{
  "model": "image autoencoder",
  "dataset": "pictures of board games with random positions, seen at a slant",
  "train_examples": 195000,
  "image_size": 48,
  "crop_scale_min": 0.8,
  "horizontal_flip": true,
  "bottleneck": "plain",
  "downsampling_factor": 8,
  "encoder_arch": "efficientnet",
  "encoder_norm": "batchnorm",
  "encoder_activation": "silu",
  "encoder_channel_attention": "se",
  "encoder_padding_mode": "replicate",
  "encoder_depths": [2, 5, 5],
  "encoder_kernel_size": 5,
  "encoder_stem": "deep",
  "encoder_expansion": 6,
  "encoder_widths": [40, 80, 160],
  "loss": "l1",
  "latent_channels": 32,
  "decoder_norm": "groupnorm",
  "decoder_activation": "leaky_relu",
  "decoder_weight_standardization": false,
  "decoder_widths": [48, 96, 144, 192],
  "decoder_blocks_per_level": 2,
  "decoder_block": "basic",
  "decoder_attention": true,
  "decoder_upsampling": "transposed_conv",
  "init": "small_normal",
  "residual_init": "scaled_by_depth",
  "optimizer": "soap",
  "beta2": 0.99,
  "learning_rate": 0.0042,
  "beta1": 0.95,
  "shampoo_beta": 0.99,
  "eps": 1e-08,
  "precondition_frequency": 16,
  "max_precond_dim": 1024,
  "merge_dims": true,
  "one_sided": false,
  "adamw_lr_other_params": 0.0024,
  "ema_decay": 0.99,
  "max_steps": 2700,
  "batch_size": 64,
  "epochs": 0.9,
  "lr_schedule": "poly",
  "final_lr_fraction": 0.01,
  "warmup_steps": 540,
  "weight_decay": 0.0,
  "adamw_weight_decay_other_params": 0
}
Rows from block 4 of the encoder, named by matrix and row number. Each number is 50 + 15 x the weight over its row's rms, rounded and kept within 0 to 99. All counts start at 0. After the name is the row's rms in percent of the matrix's.
# fc2: squeeze-excite expand (encoder.blocks.4.se.fc2.weight, 480x30), inputs 0-29
fc2.105 110:71 44 55 50 59 76 47 38 55 53 58 31 40 55 62 57 39 79 52 65 36 53 36 65 40 70 87 34 55 25
fc2.106 083:53 27 47 34 49 30 47 64 42 38 58 53 60 38 29 49 61 53 40 49 40 38 68 48 26 90 61 14 55 45
fc2.107 087:34 54 50 56 61 51 69 56 27 65 55 70 77 48 74 33 30 40 76 46 37 54 52 83 50 53 54 38 69 36
fc2.108 104:69 50 58 62 39 88 66 39 22 56 27 63 37 43 62 39 26 57 25 59 43 43 50 55 48 28 56 46 38 43
fc2.109 088:70 68 56 50 42 53 54 49 53 51 68 39 32 77 50 37 33 69 87 72 51 47 40 38 66 63 32 49 37 27
fc2.110 110:46 59 38 63 32 71 33 57 44 48 32 39 36 57 70 49 69 54 50 58 59 51 55 45 77 64 36 49 21 10
fc2.111 101:52 53 43 50 34 40 49 49 53 70 74 20 52 44 25 53 56 19 44 56 44 51 61 76 43 71 66 32 74 34
fc2.112 104:30 46 51 60 37 38 41 68 47 85 46 65 64 62 52 48 29 48 54 45 62 68 38 92 36 49 32 57 67 46
fc2.113 123:44 35 44 57 64 53 54 76 71 64 41 34 62 43 43 60 87 63 76 42 43 48 40 36 55 34 36 38 78 58
fc2.114 130:74 35 53 57 54 77 68 39 54 55 48 46 22 63 28 68 66 46 65 43 25 51 19 27 50 57 55 56 58 58
fc2.115 101:45 62 36 57 39 74 46 53 32 40 52 36 69 47 37 47 36 53 47 70 37 58 28 31 43 56 26 76 78 26
fc2.116 096:84 42 60 30 63 43 48 35 57 53 42 43 67 21 43 58 62 43 50 09 39 48 51 48 73 51 44 24 48 52
fc2.117 100:13 55 55 63 63 45 64 67 44 78 62 40 57 42 61 59 40 43 27 56 48 73 57 54 71 57 65 22 62 37
fc2.118 103:44 69 55 20 44 35 67 48 53 75 67 48 35 55 74 57 82 40 37 54 57 67 61 52 57 68 73 38 48 32
fc2.119 132:54 49 62 40 75 30 51 36 54 82 57 48 17 31 33 43 29 59 63 60 56 23 53 49 38 42 28 45 43 57
fc2.120 115:49 52 34 38 42 85 57 79 53 41 58 56 45 61 60 72 55 50 59 30 48 48 55 59 33 19 47 45 38 14
fc2.121 123:50 57 45 36 66 35 67 29 13 49 45 50 75 33 53 64 45 33 42 33 39 42 64 70 46 24 57 32 64 48
fc2.122 099:52 52 34 41 54 62 69 70 44 42 45 46 54 56 58 29 43 56 40 31 50 34 17 31 28 57 31 64 19 71
fc2.123 085:34 54 42 44 33 46 65 32 55 50 57 50 48 71 41 55 66 69 75 64 71 72 26 50 73 42 40 83 58 42
fc2.124 098:77 32 41 42 51 46 55 38 62 60 64 46 39 27 41 59 45 50 19 46 09 56 34 79 37 49 45 56 55 58
fc2.125 130:43 47 43 63 02 39 33 62 48 64 44 54 26 40 44 64 46 47 77 49 31 45 61 53 52 83 49 60 56 48
fc2.126 098:26 51 41 44 30 38 54 55 56 28 08 41 50 52 62 72 36 39 70 37 53 64 28 45 51 46 49 53 24 40
fc2.127 104:73 42 61 50 47 60 39 31 47 28 61 20 67 43 72 56 58 33 51 29 53 79 44 46 61 30 49 37 36 27
fc2.128 107:57 55 71 45 49 57 27 50 37 70 49 65 60 39 61 62 39 61 75 77 22 67 49 66 40 59 54 53 63 18
fc2.129 113:33 45 90 34 35 39 47 41 52 60 56 37 60 54 33 39 50 57 47 33 45 48 35 42 29 40 38 13 35 70
fc2.130 103:34 25 50 72 45 63 65 71 74 32 60 47 35 48 59 63 70 43 37 62 55 29 36 42 40 70 56 74 38 66
fc2.131 120:38 59 38 62 57 55 31 39 51 71 49 51 46 57 51 78 55 42 24 45 60 65 43 42 31 41 40 36 89 81
fc2.132 096:53 58 43 48 35 41 54 72 29 52 99 68 45 40 28 52 51 43 63 33 52 34 52 72 50 51 36 59 43 45
fc2.133 119:64 53 65 29 50 61 51 18 50 49 47 43 73 38 34 48 64 44 43 38 82 47 41 49 51 12 65 52 42 28
fc2.134 106:54 40 60 35 78 83 66 59 67 49 42 46 46 38 35 43 30 63 35 33 20 23 57 41 60 44 47 44 66 51
fc2.135 092:79 39 70 69 31 50 66 56 47 81 32 50 37 80 57 72 56 49 60 65 40 36 37 50 49 39 55 63 31 53
fc2.136 119:63 50 76 50 46 53 63 53 62 12 41 79 45 57 60 52 62 47 46 65 75 51 58 43 50 59 72 61 18 38
fc2.137 108:68 35 59 42 70 56 57 52 32 48 64 40 57 41 76 45 36 67 65 60 20 47 41 66 55 78 65 50 79 35
fc2.138 109:56 36 60 61 41 68 51 57 56 64 54 39 57 64 20 53 35 45 62 72 57 79 09 63 45 71 56 52 56 66
fc2.139 079:51 55 84 71 49 41 75 49 53 58 31 46 49 60 47 35 44 28 36 37 33 68 59 34 51 60 62 18 57 28
fc2.140 088:55 50 57 27 37 51 71 51 48 45 52 18 33 79 81 66 26 48 52 46 50 42 50 28 31 34 42 49 61 36
fc2.141 106:64 66 47 50 59 51 52 74 56 39 34 66 23 50 76 44 64 51 67 56 45 33 29 37 66 53 42 23 34 22
fc2.142 102:63 60 60 50 59 28 50 55 57 36 56 16 63 45 67 42 48 71 67 50 67 48 15 75 42 55 40 31 31 52
fc2.143 074:47 65 37 50 22 49 43 55 29 12 34 58 28 44 30 61 62 66 74 56 58 48 40 44 57 69 66 51 35 36
fc2.144 099:62 29 44 32 32 83 57 52 54 43 18 69 58 36 44 32 41 61 23 24 28 44 47 48 41 48 43 40 48 48
fc2.145 079:50 49 72 37 37 73 65 67 64 36 36 48 38 88 80 26 47 58 69 27 46 49 51 43 45 43 60 39 49 51
fc2.146 077:44 47 55 72 32 37 55 32 59 50 27 36 75 31 42 45 43 51 50 34 50 32 43 76 49 92 35 56 50 43
fc2.147 087:74 30 65 75 43 66 59 25 41 65 49 40 56 63 41 33 31 56 47 37 43 75 39 43 34 36 30 75 53 53
fc2.148 086:47 44 49 46 26 56 39 52 66 66 62 70 39 36 53 77 46 39 37 21 81 39 28 38 31 54 46 72 45 53
fc2.149 100:63 47 25 23 49 61 34 47 61 56 44 43 83 39 47 39 70 21 27 34 53 32 49 59 64 59 45 64 65 62
fc2.150 110:62 35 62 60 49 71 43 38 42 49 33 38 34 37 74 57 09 47 29 44 34 49 43 35 50 49 41 55 27 25
fc2.151 118:58 59 40 42 75 28 52 45 53 22 49 53 38 47 57 42 32 34 54 60 59 66 70 89 44 62 67 40 35 28
fc2.152 070:62 52 29 46 53 51 44 52 70 52 35 39 60 54 31 56 80 18 36 50 45 37 33 59 82 68 50 71 63 63
fc2.153 115:44 35 47 60 32 52 50 43 52 51 35 42 28 44 59 61 56 64 63 47 79 66 22 65 51 59 33 78 27 79
fc2.154 122:50 53 39 62 53 27 56 63 43 70 69 46 49 61 49 79 70 32 37 37 38 22 64 34 55 69 43 66 42 77
fc2.155 069:59 31 53 39 20 37 37 50 37 77 55 34 59 54 59 71 64 55 50 36 48 58 53 99 55 59 44 46 58 50
fc2.156 073:51 52 52 53 63 48 56 65 60 78 77 73 51 33 66 46 48 53 55 49 79 39 65 35 25 72 26 48 69 42
fc2.157 107:47 45 66 49 39 23 83 57 54 37 47 44 37 59 51 26 49 56 79 56 65 57 51 53 39 34 52 48 08 47
fc2.158 142:40 57 49 42 62 52 77 45 44 18 27 49 46 45 64 32 43 41 51 43 93 32 49 51 56 21 47 63 39 51
fc2.159 120:36 58 46 64 68 50 77 48 35 24 46 56 51 30 40 45 56 36 47 23 14 35 57 66 58 66 57 41 32 59
fc2.160 092:39 48 53 28 68 73 79 67 27 53 24 56 69 72 51 49 78 50 35 57 58 50 39 42 60 47 39 66 62 41
fc2.161 131:65 59 44 32 45 50 58 06 58 65 55 58 47 45 50 28 39 76 57 61 69 49 50 56 71 60 59 33 42 23
fc2.162 088:43 40 44 45 43 73 41 90 25 34 54 59 54 30 43 49 68 70 70 64 46 53 27 66 52 42 32 41 61 62
fc2.163 094:53 73 40 57 14 52 54 35 71 61 64 38 68 37 56 55 47 27 32 51 52 25 35 60 41 61 42 69 57 77
fc2.164 108:69 35 73 54 60 65 57 39 44 44 39 39 63 39 32 17 51 37 55 39 25 56 70 44 74 31 49 47 74 36
fc2.165 108:50 61 44 35 24 28 61 41 47 50 48 41 74 45 46 80 64 60 53 52 43 32 39 70 61 44 69 23 47 19
fc2.166 100:51 45 40 32 36 45 64 43 36 51 65 44 28 46 34 34 59 06 66 68 73 66 38 33 38 53 31 48 47 58
fc2.167 100:57 51 52 66 59 67 27 71 67 51 65 57 63 43 67 33 48 39 47 58 58 55 80 60 29 22 77 33 48 34
fc2.168 112:67 57 37 31 34 54 46 70 45 48 57 61 51 36 60 39 46 61 90 61 76 83 56 48 52 48 63 28 39 39
fc2.169 076:64 61 67 48 45 57 49 49 67 60 34 44 31 48 51 44 76 45 34 75 55 64 90 45 58 55 37 71 27 67
fc2.170 098:68 43 51 51 64 59 69 45 45 38 34 42 50 47 54 23 33 65 47 48 28 53 73 51 66 28 39 67 33 11
fc2.171 097:72 55 30 36 48 80 28 52 31 36 53 20 50 56 49 58 61 41 51 66 53 62 34 53 47 53 64 62 30 19
fc2.172 092:70 60 60 81 75 55 72 59 44 46 53 62 60 76 72 23 50 46 45 55 33 41 46 38 55 32 62 32 49 30
fc2.173 070:53 60 58 58 55 15 63 62 76 69 36 66 34 76 33 45 39 49 40 62 64 38 47 22 50 65 29 44 44 54
fc2.174 110:63 76 41 36 47 72 77 41 56 48 31 33 52 57 41 48 68 18 55 32 57 63 48 21 54 51 47 32 57 68
fc2.175 091:58 49 63 43 49 36 57 62 64 83 52 45 48 60 50 55 40 29 20 69 47 36 59 35 79 39 39 41 24 72
fc2.176 069:55 57 55 47 50 60 09 76 33 64 82 66 60 52 56 61 39 44 64 39 44 38 40 56 31 48 46 44 65 24
fc2.177 091:67 53 59 58 71 61 41 44 42 55 43 68 69 36 60 48 37 43 58 32 24 52 40 60 39 24 10 58 67 36
fc2.178 094:56 34 51 51 81 31 80 46 52 48 53 36 23 35 49 38 53 30 36 36 34 22 55 46 48 51 42 65 24 58
fc2.179 104:35 50 51 47 41 67 48 55 42 57 60 54 39 63 18 49 71 54 67 78 31 63 50 59 47 54 55 32 60 94
fc2.180 089:35 39 49 28 57 24 48 41 46 56 46 68 45 42 47 51 61 59 03 32 37 33 36 58 61 34 36 46 43 73
fc2.181 110:54 62 58 69 41 35 53 40 54 66 45 57 49 45 42 61 41 50 91 46 29 28 65 46 44 47 29 88 43 65
fc2.182 091:31 51 54 32 46 72 41 48 51 42 39 71 73 60 50 50 39 58 41 36 29 64 39 60 53 38 50 39 92 78
fc2.183 103:45 59 58 68 45 73 45 54 72 59 72 56 41 49 54 37 41 36 37 67 19 60 49 72 30 68 30 58 36 25
fc2.184 084:64 62 68 65 49 42 45 45 41 30 53 34 49 52 72 59 16 81 46 46 32 74 69 57 36 38 51 35 31 45
fc2.185 105:51 68 54 43 30 34 64 74 21 55 62 37 54 46 17 34 50 33 57 48 45 42 53 77 72 36 65 33 51 46
fc2.186 105:56 59 44 63 43 46 45 36 58 36 57 43 62 48 37 22 43 30 58 63 60 36 39 66 18 58 48 02 52 51
fc2.187 098:75 72 61 53 40 70 48 76 59 51 39 40 56 56 53 38 69 79 51 61 33 62 48 49 40 39 49 71 72 20
fc2.188 105:46 55 40 27 64 76 47 43 32 28 47 39 70 45 60 39 29 45 52 50 61 52 49 29 84 43 51 84 64 48
fc2.189 079:44 47 82 61 24 42 59 60 53 92 65 48 67 63 70 54 50 44 53 65 59 62 29 61 33 52 50 35 61 49
fc2.190 115:59 49 40 65 44 43 42 28 37 75 30 49 69 71 64 68 20 49 68 61 32 47 63 81 45 51 39 60 50 60
fc2.191 090:64 46 67 44 36 26 38 59 36 51 17 54 30 27 72 60 47 35 43 38 44 47 24 55 67 28 66 42 55 58
fc2.192 140:54 61 33 46 71 46 54 63 39 16 54 48 57 72 60 65 62 43 56 51 41 56 53 34 67 60 38 54 23 10
fc2.193 102:46 38 31 62 47 32 30 53 50 67 08 31 56 55 25 58 35 43 53 39 84 67 50 46 38 64 50 45 45 50
fc2.194 116:51 54 63 32 35 41 32 31 54 50 30 57 32 49 79 29 49 68 65 46 60 34 23 47 22 63 60 32 46 37